config.yaml
train_examples: 78125
input: "log_mel"
block: "sep"
Rows from block 6, named by matrix and row number. Rows with one number belong to one channel. Each number is 128 + 32 x the weight over its row's rms, rounded and kept within 0 to 255. All counts start at 0. Numbers have three digits each. After the name is the row's rms in percent of the matrix's.
# convs1: first pointwise conv (model.mid.0.convs.1.weight, 96x96x1x1), inputs 0-95
# convs3: second pointwise conv (model.mid.0.convs.3.weight, 96x96x1x1, transposed), outputs 0-95
convs1.13 108:122095144130105171127097142119144119085088194100117144067102079064111148090134129113133138136163114149131111106145095127109158197087119149132095149172123177128024101123075102090042139110159103085158147117152088097106191143120104103109106169105110085157143144115122146124157156064151125101
convs1.14 093:150154155079124172144103138104083162134104151099167117102112067117109099137144111083138116131129098108102174079130145119207088174098158156096165106115159184100122084038137072123161114078049114083131151153116130137161166138126090129121116130115116096093142078176082155128141081182157138125
convs1.15 098:131123103102121163093145080093140107097134176144182097153115122147183088165125124238088192126078082106130156118108094085144113146195178148165168123156133145111116162155126160137150122142119160072134153131086153165122120133165179154128126143153085114114176066107139167136177117175083145118
convs1.16 108:141083129142120130092159174164083151126148161141135140055122182124099056132100162136169177084134101107101098133149084096145136171106191172111161179140140094073145171143178138118165118052135121098129124143120076143092131105119133123142096193107121155134071118176111139086095173175103136093
convs1.17 081:106189119135101138159110121143078131057152091189123151212144118135132106176120109091122107105097122170176095153070144107122104124108184119142073175159152142122098115109154093133136123089135191100173113162086146151118061128110085113101073141117134171162077114113052162166132116117107112105
convs1.18 130:143091174127196130113154121120119174114077191096150132137115133150126153244161081181151145068150112108048127172161127102139096145131069100120088128130090136163161092103132122102108151118137157094175142137098119106134167091126151125131171155117128084127149133138138120129049152056127145125
convs1.19 092:168154114115115144103136129096085094134102159075065166150233166103113104121128132171100163081110167106103178105135137083122077176154117163126143093192134140134108122195092140125108139154133151129082156126143149124085122121125136131108101081083125123157144062126079133184136109063074144095
convs1.20 110:161155138155126112146171151177113116129096107118154073119103152123175104140137136134105153068095163167144126138071164194155112123104147125152138138163142091094140137165158127104108132120142142131126181129090143076119155181172133065154112107122129148082237227123119109110158188114072104139
convs1.21 104:081168153138147149176166142129116122118162140241112070080146183121114105103089166117149067130166106143139138136092084205116121109144192107159157111135146071120199139148142075118123170123127099098137106141173144165152126174090154116114120139100118111138135151118094181119099096183127159126
convs1.22 103:165150119133133104126102143113135112114117094123124124218135088105126140124134130201082152099131127083229131120127104131135123095172117124132185097117131117101166135125141063150092118144121130157116076129146105169120102128138138132052112094141138099120101144070129156062083051031121094149
convs1.23 102:087160168084159133116134121136135098099126116131145135189144115132159141130190119131176158177112096119091197070102113120107125126113152114144133159176125128100147070093076141140105154091116121096134168111118149116141134155119155072190098108100091115101098026077095130183147078137072166181
convs1.24 108:081126221150105128137108098065161144110135150114154163083130105119160143099104152071123135118163148151137101210130120145090111118202086138086138128092095179152040094112088122141114102106168171140161150070161175096139178131090127074098136149140138143128134119129106095109132162171088133136
convs1.25 100:136169163105101088150177132130148113076144149202093142101145166122148149148153110113141119131103046136138120133132153159146107086138104139164086144141139139117121073136090211129151255122158122221074135156134106137128090135122132125143131104109147105148119076098117157150178136139115079124
convs1.26 088:137120104133181155132067139167134141132120161093158120131151074138146151088128123117101111126092151116137053133138116108144153159097197110139146185144191168128136130141160102112106100145189115163157058156133116104126132166094161142080064082171124093078059072091143081092126071150105111111
convs1.27 108:086129129163163102131106127139157138127113084130169120182154130086128153109076083160017160147118109155146132142162123143133150166163146104119142106120111156125148220116103201151135073144157139125057128144093095131126168156081146128105138107174058114092129129159183185096139104092141142144
convs1.28 088:175112111163122113187091142124127118121105101138115115220097089078131069138123141085064143120102112143169097116163097190123074088132144070158127129100143141155143068151135155125131124143111084075179099110089191135142081099106122071106137130108126072143145175113138123134121144095193154178
convs1.29 122:103155157089144125095157118128150159179091085087131140093145091154099148116055153119144151204124135115068091181129121156113141131147112104147128128121156090122146155140157132075119155147117123182028127048155124102099161111087144103119129111107092161153151170115121118143113144123038055138
convs1.30 093:100123176083161135174175177124124120160098138145117127124169183095124138116094168166181088100207155083122091159100167175112148126094107167157112115088117176067116092102083119136134095191124124193085105115115114132093121139116121091105119075145085167108142169134083146091124123075112072124
convs1.31 108:088163134145128152178101118137088117115114118105160104106131157081099135161140105060098147166128175129138126028118141094174097128135180063058145128146154112087109154143219121082123166122160090095146091146149178121101192165124092097131092148178101121096104128135147113166147101132157142103
convs1.32 101:135158120110091107149129125119062109139123090088147108158128110159081141130106081125071146115112121184137108111167148126152128106115187130164126149166119130084097125148166106216169162123142130090149119130127134076108165190104075143188150213130212161119157131145090183118155137105103083093
convs1.33 089:146180096088078177116165143115109099139103123179107168112157160153105127138165135184147063139096109124138103228124113068158123127127112135161120120118138131160138125133086120126073136153088117180151106174131124145118127179106174138136118137120104149083139108144080133094151087161157047225
convs1.34 099:137133082111111124083103061162171094066096126093096089153067083148146193108129083158146171122130088048133136108087116103129093141150109107170136122107112069179133123120084123097119110077125099128147156118163153139128066106098127067131119164135132121151140175045115178120150081126134145126
convs1.35 089:122151105140142109182124181117109125060118154138134141111136118140136113100130000113166097135188125137120153149129169091087129128169119112090048139062163098128191121141129105062129100148089075079095072121132169157090072124146152094118119151159159121119108135139137134114136133141166110100
convs1.36 086:151121097080094161140126138098128104150082141218117153139092118109152135154087102145096072137129121160124115172085152183153138147094179101101137152117135088132114142124127113157094115130130150143136018154152079166215104136100105113180134182086087147129184167144119165132191138134154137118
convs1.37 109:149122114107093127147131147175109105131086123139140130180174139146189141130147015157123128123202157112125087085134170195172137156111123166096093080107123046108127110103140066077110197099158165088096109173131133086139106111160125152124117116123118150129092099086120144084140150151135108125
convs1.38 093:104174082101168147117135214138198123137113196124099088124126148126133096142133092109148160136144104164108161161069181161121151116110104109112160115073108127128172124111133131102052131126097162106096076152164129089137176206137098114141090161117104100086143090095111116157181108174141185147
convs1.39 102:142097105114148157123159144146098129149174111144185121182169108114180061155135106136173128126085163041103162138091162089100144134094065125124176100094125122119176117121139144124172078114119140158094160119086125144168109106152101176077145068173168164129096187172096112119084132094132094156
convs1.40 091:117122127106125123189114127196170124120092084118163097182093110122181103140143113103142159107142154108094089239115105135126135138100175165089140182097117145083156144146164145109105141114121125101152149136155156194185171157160162113115089101143136091096123096089071076160119183133097101089
convs1.41 111:134129072148125151132109153169198180126106132104126139137161117120121182116110113111058113038152187135132111098090157113118094055157143092111143183120138133159162098109142150146048168108158118175163148147166181119131121181091113115150129164138146078129123087054178135139144136159121140151
convs1.42 088:141152074145134102072155096146108168129109124177083110097105149162167057209094146146062153097135100137102095113112132123154122121139114124206132109171114168117165101117133098114130120079103116065146107128106140119192153170097166151104140151135139176112131151167067092065093080168139099127
convs1.43 111:160164130065107181113139202156126088113085169145151072155164186123145177106104127136128116220094135171132129133099122113117080114136150081062109172157181066075102118159066102106101124142179137092113074140081149123133111131175066145135120149151091120124133137152128131137132142148114139141
convs1.44 115:134170139133142178160083122111128124149169158148134127151118118081100149139122136082127135143185140133127189082118142109151157119090133109100143110115115123101046152189134112116128141136123096156139127123143113112149185135146057121137123079115144117130154174163164138176188000137104173098
convs1.45 102:098140128098141139116179108133129141160154156126147149098124146144114188109142121099166161135107141117157056143220103092068122146126157139087140135139128155130154106112158126135220129106112163080061111136125108125103101139145169047134131112050109046109078103133143085140109162143168134084
convs1.46 106:077148099083086153138186169110111090085135100105185111171125072106103101144164212105148145157120107134099084145140146183153087135082156120158106129127109146128120134108139157107169164141172186077143157168155162069125112170177159083139124087148146180120167130143149071140122176103097146149
convs1.47 097:114119160107140196153153111098132142128106133111154131127110174132161191098099138093131059130181083151101151115116141105065166078163128181114188193160132111119119120163166152091120055160176148121121113129130100124124212093090107091127178173173104110094172110080162158128094107132126119119
convs1.48 089:052121116149098141158172169156111154146153085161151149181171102160089051109102118104171134094119057063162097152136150134150139107154143116117151169115169122047150140147171139125094097146139182168108140135143158099126119161157138144098105092115118142152156166180157186105109141065150165157
convs1.49 090:108094123148134164116116161130124091171165107212119141163120120130142122096145103154065122114126167152180103141102165182128157090183152132105116121101091142112139140115120147090175099063148143095093148124181154097121098046079143133096017112156101091146079144123125160123151180150163133118
convs1.50 102:090153122035138189158119089097163125131117127093130147155133089137139209209150106181059139137131130108109151170156149153113157084158096113163142132113140093116143095179096130155116135153096104095142135099163136101117168119107070065113111086094129111098107180095160092129114133141169171176
convs1.51 096:113136104204150156129113165132136133123137089129125155093125121077089110119098092096062150154085168121151139086107119090160153089135147139140091146076085127159128184118071192163144095102155210224096113141155134118107102118128139122075143093144100135121145084104073158160153143125144081079
convs1.52 110:146071145114115089140093108120126154074153183127167158038098102116101156154105154086091192126138153135139109151119119090129123058111081099116125094076101115123065129106115107148100134147134189109123198098120137137092174065127124063137124161128154172125133096095122123178159112174151180105
convs1.53 083:171155175087120101142163075127105138067103175123110158152123093165125043138193102169118110095119156108136098144124096101098136118109120153133074146162135099078145144186054156157132110158088181106080151088177172111101089090119161142175112172169114116117136145075140143089104125099110108153
convs1.54 081:169086064144161133115150138163121140115131136219143189157110156141126151123148101152146127109133052147114145140109122107118088159143162115152146130118124139115166052090121131071092100125135136109130184151087114154101160060134183128137099108162079135115091070170165169141219099128118158097
convs1.55 111:106130090133136122166155134137061164099132153111162123120103115041106195164041124144101070185144141164147103140099103164165101111161159127127099119135143117130131137190210142122090099111128165083158184110144131137134131089182156079155139161134160111149128114095145153158060145166164145148
convs1.56 097:111134139122146161195117126147132143134095152104084118115135166097101150110114126143088118139075118147132102092152104089120126216128189166153107135130172147128145110076180147089123166187146189087148088144139110092166129117098070092170096117113142113206193140141144094114166101123218130104
convs1.57 117:113125143192169124080135149148128094107162135104111109116100128114144106166094092077169048161182164158132146139172163151109116128133049107132088073145136090099110125201210155063097161149139102137121110099133130111142141146177099126125139116134118087142147124137134119195059106139096067115
convs1.58 113:171133141093080122132140143127159138111123169143019093089128105169111108102154106138166087130122126055074132076150169159115139147127137121145153148068112154103124130077086149148085121140021114178131145139144169109130098057108133100122135123154159183128106073093120134137145140130134076100
convs1.59 105:137125088143165191167144148129105143149172100161112091152162142108126133072101058144114075070103055148103110111154142126071144068134110170101116130084151104147157048110115130120145159173063114209148124118155120141106115159057155128150086163133108126140146126116131169182122107107099138153
convs1.60 104:131148116118130128139163100115062150129119175182108122072144142131169121093154111171115081090175133159195083076124133141138138182126097127085087181085102128119130108129174118046100171174174134147191144143145166109145169183078147107150141183142097129146110151117168102175117135110181107117
convs1.61 073:108162112068136147130225113123110095165118119155148148152137120142130138120151124143209091133115099134110094123137135175109130047132138085162126129172147126169152099130138132149136106127142089177122095140151171133066033094141158123106027137104150101141051099128126151155144159140120131174
convs1.62 103:194167106132122140149161113094115115142147172153124159115130091131113081146127080180120126141080064136193118126137086082136117184132065102190208097133115113123100113131133073100199138114130151048142104176119163157108150105117139095155127149092108160152108135162137140202083155146139109132
convs1.63 098:155156166102115156143114190117118109129108120072109109105091087102123192105086056107103134159148097189144163144076181148096139150138155131088098149133137126124079141108121140176162146104153113136133088119103075149200164118145005129132148100139132123131170147133139100181170089163108109126
convs1.64 085:126180123105118131138146148174101146111070095122097177079128119089094129157128119127091124154093185165139127087135143079117104108108150145167161129164132098076124165145148136068114143142078167072095099135119183118186150131136112107169109097105132114132229118114135172100154175149219132077
convs1.65 101:103167143185174143162072138113138142116153130171105124104120151153132119110101138078155158105131145131072125126093144105154104030126160168119138149181151128150169090135150171107116202174090173118132132182124113202127120213169131120180130153151139084132113157132143116148119089161112054137
convs1.66 099:156145133142153100130081147156149121148096164113064083166099114197135018138180099129056141085090125097081148111150130116144087078138126067149125080155089123109102117146120137134178139105172145147130110117154111101112135074080153116163191170171123149096119130125182108114101147107160101138
convs1.67 091:150133096134137104169168091132129109115127120111081144114141114173193128092162034101087125129139062129115097150114107174157103145140131102111087155156101155148168102121128162089108111123136086163101125139101117164141067159079132103114186186140137112217116114154162081157153083161154070075
convs1.68 104:138073133178092137114166137134083134114135087096125144139145135108123003124106139111132121095135153119112138099136146076117159080153129119133118121144155095076146201122082135135155078127094201131087110093078116146123106093164094110090105067139083161143167101114132090156097079151107056138
convs1.69 085:087095148124091165138132127094175118152139118207085097091107164146127122114138138081135112113144111151153123157106061118109140139133147105131128178100141116145107157092147078109126123089097162146151101107096155127176141163199134135185119135152168112152186175141108164176241107129198086092
convs1.70 116:168145159166132156129116140184117155201162200165169169160133121120145121191132166105122111122134188104119179108129140108137145106051071103093183080114123133159139120105139125119089142068111139128095171111134137094094131143114093158138098193168124202081093140168087149095113115144136131079
convs1.71 111:111118121115150135102131093122143118125132125078124118121149075223141197130114095125112163157142107107142145114202117113081116107144152123138139126108128155173159059139138100111175209121114122079084159041098148085130126152104117158118074148144111133120123101078126069130224134120150157102
convs1.72 101:178154089110132100095072181123130071137125101105107113174108149130080133201160077097142215151175132099081091074128176136132129071140072143066182174125162113128144150171050126094140144152117109104139142103107124134115142126134110098096123130179117141143111108107177138124125078134092105151
convs1.73 099:185114127109145153114155103137159068088070193139097124100153091110117105134095120227135130116157131092151202130119128113146141152132109095124174148146126135076055121082131113068179092105115116104174066134114140112143200123130166148138145194154137133087147159118131127149159080158163136108
convs1.74 083:106197128146096116139173146128106130049137117089148117137126039114111105103078205093135164140134134163105083102135117185136101178119145092157105153082117093160150113147121103085206123138114152085131122142127104144092146166179125146128119068152103118132165188050130133127098160128087141143
convs1.75 096:037138124148140121095115145132103129162143153108082149156095143086083172131170085086137115093150048161152136167100168155162082132164189156136143079100141127069112146141168166141151092196145149122135118148136166077100173188125112099105107117173110086112156154084095148152130177121100105131
convs1.76 092:192106118175143160136120186125107048149159125204110131068132076164170163126134103083109112085155089153120126140099149166072194113077070146079135151122168093142119117184084110108124145115156131123144118127143059167186152175113138116132155147118114133172139152129134155144143104178102107135
convs1.77 094:097150146130115140147116114114128169187153204158101145179098129119068255158124110098056175155117143129146122105114121176106117113101143090100149119117119136118089114114121197138170064115177119081105119157122148070112130084123110117143112141101109161100131125142078137107113181084105145143
convs1.78 098:074116092119049093154176106112098081130142087126207156153147121140097116116116136119134151129070119124137136125112112149178103186157141144102158119158079102095118149099087149153172132093167093148210119193147147147132109094161166100146124119134166205100153106175111189102116151151082099118
convs1.79 090:125147185115084132180181180142089157079162148096205137131122080127129108111132195114099117143146141148125075124088133160152108163116146134159107140146163136098181131106168130112151180144183178152038147159126130082113145109138128090140113091186092119150190175178103093136105143134118170129
convs1.80 103:140138131160148144147194153059044150141148185088094169127156160123128183158108111117118094101157106118103167148145069116149088157087146166088161151069156140121096137090128121149109100099127114179147108162129100153085173138108176111141131167167150100181169149108131180130054144095094088119
convs3.13 105:177100129139134095125129178109104147126142070168134113131189110149165187184150124222091151104033130208125173145151142107104082140130090128169142123133122152142155158131093088116110161125155126174156128095162120127154161145154127103144127104167173044106129115123159170155117110161139129090
convs3.14 088:141160150129165179147073181117156124171112136113119100075138160123152225148106111145142065110117128077156095159086130076126128086131116112099138089148169094108130141153099083098173135124209161108118109097096179147128050136120161190131154106143072159122158136126114118158185132097101116115
convs3.15 123:208110111094164146093084121101161127138064145156102161107136085127185129150187142142060094104125109104065125149112109138071093136100127169120140171125152122126077135174097115168121078095125098173153134129155135133118061124101093156102134057113086096076144066107116118121109113121106193128
convs3.16 094:105161141160139143112123156162131165147119178095102164179185168127163210107104143120124094130103143104104071117132151124143096130121048102151105104117169120169070173146119138133126120126109107109074159144119104158099083109153131186129205111137142213069100113072096073138143163123118099122
convs3.17 073:108122127110148132112079155139150118195092194089201092153116102174099072132176153120164118088173116080120175131105172150096063164105136172129106111185138129117138109115136118144139058127154159169099090151157170217144139089103162167161159141138080117138076105152131101141114120111134121122
convs3.18 119:160113111142150143125059088153169119154128079152138117158148125127147121108119166043175134126109075068077119131108119168124186089102140136126117115118123117118085140154124172093140118153144142152110153130116083147148121094078173097127152000067117160129142145133158112088118167126134200152
convs3.19 100:164099097128157175108092121106170173139122127095139192123107121129113132187078205160097095095107114120073128074128158123093108128106159102087078114092130087153121172093128120097150122158160163132084088108114125115140119136116098161164143108145068048115157101151109184150193130080157183091
convs3.20 112:115109154168126150094102114098120133127130120134117155175121144158125121095100100069216132163142093126174188162101118146220096059130082103188121078107091084130114112127066129111075133171163175115104087094099158097094162089125097113146116104124143121117155122109115077184115137177140151147
convs3.21 095:150157152136172102129070095115146122136109076123125138095095177156112102120143106138080083119094128061102095126136120136113110131171165142126148172088144163148108152135132112135119122187212102188095153119137128088158118164201147148179175086114139139127157094176103105057092112151127044089
convs3.22 104:113103136142103110131087142189119151117127062124094162090125109160096124149097093157175119224171184198148144131136164071167118121193092065154134085113132162132076110095092121136123145120125146079169104104140134097096161134179116132134146204152096086095147102166094120125160157144150129142
convs3.23 090:140121174184151078171149120077153150050148083167131121086182128151075148097139130126129143156136150146111152053124132104136187144135147092154121144141062078182115127158150125068142148162170141145069080133101201065177115120150157160130147131135174132144137114096168083134120130119135102136
convs3.24 117:089123095159080155185189159121096159080116160085093116163096109131158156185141126075158165090135109126160131160113115153144099110144112148138155173111136101159101149087125149118124096139103119059100109123116157108107026141089060107111112098098131088160154101121034125140125078154095114123
convs3.25 098:092137159162105096134092102130092170147148183054127127145145114125150194129142099107104137199153127109124136173133110146114132131087116072096160143147140084092098098128146134097109147111175114096091147081124159176119068129119100150154152072108189158076067128140062135151161125070173075164
convs3.26 077:160122114112122106171162184139117160132142154152145091128079130133177136090193110092141103035078136166168113112085136093111127175148126094047145130127085139094132126142069140140119100105182139093142103122096124153104159108181163118163161177139142138195110139090126058121089120157154074115
convs3.27 106:087127097106181133127207098115128103102166178103181123150145165114156069059090155134074151102134138124135179088146091087083094145091156159109104080120120088159201107153142126104135089123086131141140094128073085135147098165098107115113114130139146110126107124067113082107202100126153089147
convs3.28 102:141097114127096101109155121190184118113060099161156151123139137087175065125133117122141118134135140160160143184112157195124141146174133145104121083040145148098139101099163157089125027118110170141151145119181105097074132146123138179157125136150123145097155102077137159131119162063136163153
convs3.29 101:081141136128118179094130100181170089111168055110137173131164116173151112133074113160062088060099165207131156159109129123124143113152132083123146119141139140132134106169070149137125132135123178114120123114130158146163072133127147161159150161148154051160081137127179143108128145153217139104
convs3.30 083:109087153163109113142175109118075097175125168156134093123174175138154120107132132137110155117163136127113133148208088121135150139126098077113113152153105134125134111099134126129104077146153143098126224098058195140121140060103143158116107129162072117161085183149123136197111163172177135184
convs3.31 116:031149154103129116162085163133177111117132090076088130135139146161117155164111045087129106115114129134100170170128109115125128077107157148099141113177149093135174136092134090117154113094149099145107143108160069136140060162102138129130119083169116105106158118140065181064196111074133120124
convs3.32 095:154201176182138133186145136093117197186103104142104181140117121138162070125107193140163137088167180061144124172132119156112140057171103132143111119105117157154108151128142125159125107136193132131141068133170098158114093103108123113110152172155128119144083087187124112135160097125116177157
convs3.33 092:134139155156133106200117051067087161142125114159094091071084087174132080108118109180141096113091099120118096095143168147133116101166139186088120132160104155146137091115101085138094129100095175154156123115106149138110143088157190107093090138091081128135169109171115134161198119148143186092
convs3.34 102:152128112113194144121149147181163147120151179150091093112164145086136090173153151143118167156111125164149101158145128146103156118179118125134103142102086202111084123121075088079146140102112125175156103160107078137113159088151058140111144202185156076139075124127149110053133107096173151112
convs3.35 098:116124131132166090081107098155160151125126097182063183137138102089158114139173131168188113128102079137152152116181130135144064183207141160076152136084126163108110126157143079084081142140133101115148133147105133095060107147137120124154120190105167083100138172154121135188177108141156097144
convs3.36 093:142156048138099074117125108133140164120137198137139128129136100136157135076159142117137105151170135099202115169158066109093111133138141109203132034139104151094137172136126143133077108100140104121150123137104069173141117207101116148053134135117087091145101157152116090150142129104082159115
convs3.37 110:140150111132109054110125127128148161215123108100092101145134102098114119145112087086151136138097076108089138136204132133104084107154110154079138102134127161070139139092142134169056128156151121133104082080172123103094129166095108141026090128120087097099100175115135138137133129095078161076
convs3.38 091:076129130131214167142121155190132120152061124171095139176112132164167123112111107150098160099176166123080114156126165128174109150090139153157133133113107160108078128182138138074127067093120116175111067146174060104103152123108129139161109191136143092115133124126138088162078162125160100179
convs3.39 101:216120167129153150145061161146112145092134121081144170145136159174135079111135115169117104111165111096185175098116143163130131115129116136143051118145134138137100059098109155120157072094141128097127086135119097163123134167130130134118092181119098197107104145052104134185110144128050169123
convs3.40 083:107084092132122122150132131161083122144085084135121152103100034159143162158125119154090116112129143092093147080136148149162126149104122166124179131155097129086149129073106193137131107131162080150105148166113163162108068069051132089123086141172115116182103083112117199078115116155183120128
convs3.41 100:157141086178125159122148150088100154132131091090162148110145084160123083152073069176157128065118141084121175183172162136130169132137183154171107110131134056101141110127106156110159102149129153141111105190089142116166148125085114156125141094145110051073153139176111147117101115092170150067
convs3.42 089:153077153142110115119135070147152112149141097064063162125128110098135122137092099146183179090121158134144148094089131110153097116081107108100188097128161185107154084192105122127137170146153107144063141142078137122093148102157101100154045128148125083116086092162135136119142115161147105040
convs3.43 100:127171117100133123100117100075113136189166150062109154151136186172045165110129102062113097188143119099134165128142133058164120109069120083105149069128173087166154160107088084115110120166107080166128121155156114148056146106137138145107124075162157136152144110117116119101167157122125121138
convs3.44 134:103063076116159100092087112102096184196140066139146123142151097093139074120129109154143159149061141143106126112151107117088102127161056147141076120145110123131119095185123155121062091134093114209101115136101117130125184138137142108076114130136153078101086112107167080160104155127085164109
convs3.45 097:092088128139077103117131096119086156122102159144093060139121078102176128132101154125104086142173079178059125100092131137080119209075093113111119117083093186133110148159135109062102087138124150176122086121146157064107115133120104084128163093115143094135119091095135145156132157166154175088
convs3.46 114:062126080122154135105123119078165090120196187076085180135111112146125128154143085097165068130138142136159130140192119110136118195134165129060106105160095143169073152114159115102148169097099117145169115148111141109112118167100149186092113116195106169162151181142102164098147161143156103124
convs3.47 088:149168168086124119138075103160127148141141116176102161102154115166145142111145097182198115160136126042135130195133150134133133065151133121191131127140141103116128086145123133089114182164194112081158125123128174199098138092155119131094103159074156108155144173145096110056118140080141107091
convs3.48 098:105120101165079157149201127128170102148133129164103112196182125116097127149106132139145134120165123113104081150133119122108158086039097140140172156108113090119122196172121114112103189189111139132147079175116092121122130117090113112133182156113168114165132137144161108079080087218166125131
convs3.49 107:119114180111114144110059057150082121114137133167114124165115100169117180100138184084090142096119099118126103161200112187140216138136069092122150110115121103097158110199116114148080114155132106105095147140161109150162116119174087144143099103083179103142103158104182132087132148132141175106
convs3.50 093:131154131133123094113081067123064152102103135153097159087094136158185112078150147163109132067084115120103146180121146167115112108175115091136153142116132090092141124104154144139106107124190039118169133171176125148151104140118107105105103078083146220108100129152112194156127139151076136091
convs3.51 090:134142116152120122108150133110099118153092161076143156080090162097171180101150183173182141149124094159158159131137123080070179098169086128168091117148108119153109168098122102076170156122126074173131118152132164121171108144144139167169122171138061111158069111153169051180112155130127101103
convs3.52 098:128133124118123198172098147158102193095121112117162154124139115173132166132081098103161134097111145078124115150106183117169122134082071095090149142167125168161086093077129135141096142165103141146111140160155206114086099063113086142097092094155097093151113109142128126086137161152156032097
convs3.53 086:094183091102107173121167190129085108117099167131130121151091100127107182083121204088115103141075058062140143163072075129136090145174124151128104152100128103131132127115135088079137135140156108124094122134123110147111114152125115140126048201135107108111151103186099114131135104145201096090
convs3.54 089:143137121057125094095147181120170133170124153142158157093136116133131115099147060167106112129133193138090145149145077135124175159089092158125134083061126108158066126109119108161141091107072079091110092138140192140103075167105129171078100136148069083090171102082098123120124102137163144153
convs3.55 104:073145108191132193162128154176106101112142155094154171148107091126134111150173148112110072131099060119114119116070111106074146147173100134188133127151164096112126150159159107121107183199103169123170138152169147154130142135092126122139088124114145164125058173119138094214164155113130087125
convs3.56 120:127136138106132136148101094225108134110151125121110146106096166151170152178104140138035104076121128140158137100117159098156147112136077095194211119111161148198140134171102138102113107108109148150052096138143138165144131080123081137177150168112148122151104160107152086139153164129194118124
convs3.57 112:164133164139135129141120101094144155135073149122176145120123104124172110113152116145168074096077129065088102145099092148064119126094149203144106096128186115100179130065114106229083129078110128106095104118143148120130116106120078109140128132132094120144124089088143099155092106118056193160
convs3.58 099:132115090188160175170073126119168128133113125060076112132118128127099185116151101171095097108121081121076112101078147071155166133085132144123103048164157090185124165138100142111166121109133157156151127167139081169134124138093129163179107121097172135053156106110115125175146123109148141185
convs3.59 078:140135189133172148140139139121126064079130130183111138146121112178169138103159151043060173124134205077118115112119089091083172117146129158198138149165189071102123158116130141107152108084130147091110101160160125143124079137196105170139125072118140130159115105095140165137109131163141130146
convs3.60 092:102109107105139083154112136098078134135128145105126082101142132110141158126141128138076191120198131134142114140133120113129175144124084128168124120066173150159189117131142141168146183078085142091153175149065092077154117094059180098079143178068133115139096085094128113143179124177162137174
convs3.61 089:106124137146123160136155186123124091076108169142153145154098079107114163106109161131130180111118073085152057117186094142138149128089109113113198165137098091113151144129145093137103181099164087100119105163125096180074120150121108157104114092159123097226081146140202138135161101176124143135
convs3.62 095:129138145127116162088126128123129098123130137133132139117149071131172149142154146038112096112153155130127097135082137151127118157152168120069159122209139086064064102081140102169069104158142166128069127128140177123097112136160141172090166089150156174171074189172108150120097114106098128184
convs3.63 120:124119168083144164113089140148100166118123069130147116105130105134144091183111121172036136094098156142049129093087125156118145143098080150178113146128175153130054097167147138075185154169092133164111155126145126149165124157145143104142149117104130120101113114088152127142073122218162172162
convs3.64 079:121171109127140110157105210049098102140128184161219109085098128149108137087156096148140125123146172102100157136124131113108156214119109123046107138098083106118181119128073118130151147109098134150147110120130138155134088162155163151112101115083078163160116057142146159118113099129125173162
convs3.65 087:184144148169126121139194082181085127087159123117130119162149119152154114124179144122129077064164104106088111215167103197077172134168098074086142136146089076089152134135181128147133176136136166090106160119100105081102109133098172178137116104144137140143121169124169094142088115128127130138
convs3.66 109:108100119145162135150122139125132163150127116130114136049114109116147223178108132108089120142104123105095160174135148080088113145142101120104093115096198142122134120152071178117154165096155073168104151137127108079192103053123147105113109039139072116144131106153069126122146171148096112161
convs3.67 087:124127186139166041078150145111133088114135076090122191109151127086103095093168168192159127126135093134158135087120128136108147143108152106088108142098104105132139141089186115137098148122125090171185151202097110112102166095149104137136143123109076119125075146107125090089091145062208112135
convs3.68 114:142150143158103089108144116135148154139129099144090140109100058130052143115112159103173090159074152109103210158158174176123125127140133164112196118132067128149107181122096092142093098169140124115162142134121116058168101140145152177102131110137160117078158094142173124087078123135184180087
convs3.69 090:080125161073110093100143106104147135109141124138162122157136136153091144116136077139117116155164113105126113055095169139184170095066099157137074109147157139132140119062172172119088142079076100112157131168045165136144122164150158182141198151100106152185120134109136134130160129121097159199
convs3.70 104:089159109184162127089139148161136115100103174140110120198120152156099173170103141029104137163125152132101084149100100094161110135165064110134176074075126127129115142092136123192123134043175161120099119108175144141108115121066107097157128151102168137130157110076140130118107127127148068119
convs3.71 098:221161153097094102086157116147160137131102116108121098173150125153138154156112147159141149090160180180144157120158163117163129136165106141161175107114094102189096122066119099152164141089119052083134082146093075136097119161146146136125144181126118098133118035099142139083157136158115113181
convs3.72 098:168128142098130126089064069125170088094144073118105157130122120168126122176168150105171078167168165158190118206146126098169191094106113108093214137163123113121094077148100115064094112146148094148124123157144129109076157107159082148167117109143131156152119117155159104134131132105083139103
convs3.73 111:148125134142132091107049080163105129191148083161137155125151089118154074146139089083056125086143119075070157121132145195088106157116086139106120140118154173096107092158121129114112074141104104176119160114181126110110144144179125087132176052133137119112134150122190111114123119155100193108
convs3.74 099:114165162103141126116108153141040168068141122173167105145132099093144148145121158134099125112146108175111122073114144127109156122116168134184131112144159134150167115160069109155113180094026091132173112105109114162162096074176151108135154133146174071106090118125205119156139129168176143148
convs3.75 077:135165109118133162185140089101142133177167140115134107207136096093107199144171142148146077151086104177165068135114115075134155104127121128080100124108112152142085146092080149195107113157131129148117140118081180080082127155148176126075179111108146082163107105173082125157115124070153127123
convs3.76 104:147097171178138174112146162151144139142063110130136137115117081114142151086096097121074149142111087176115182096045187186109139137184087153169107131107143138066160112133082148159107104193183146118113067082134125140147121088109179143152116124115123117116114090111108175124065150156161114132
convs3.77 122:131193083127105110131101176072142145137141179123140123117133092077098088132123131107177203148140136132132125111100172016116090157076125127142178159109117168166130167119169128134146069126121134133145122149134123097106161132126151167190180143115135080128136118140181082212094132103139111168
convs3.78 094:122127159138121107150125195091133113123137152115109144147078065168184164094165151162186176185060136097130159102033095135096142098065144141110118126123132092133144096126115151152059125116144138113099085112172073150138146129132129128102108136132207171104177106131148097112150065156123114144
convs3.79 098:129142137060196123202114157142133110142129097115123109126164146102168171150099132142089175066113105129101162141072132100128167139118092158175147201129194098124163133160148143201070166134126155116151147125120150178170143128096126077114103103138180139124111112082119112143117077166065082145
convs3.80 094:141076125116166089141144131210183126129082178142108138191156082125120143117171157159172171100100125079130114078140134147118141125064146141160136098147150124164141118134049149072113077116169122128113129110121174130115108074113131130084144129135072160111124138122116146148184174119145069037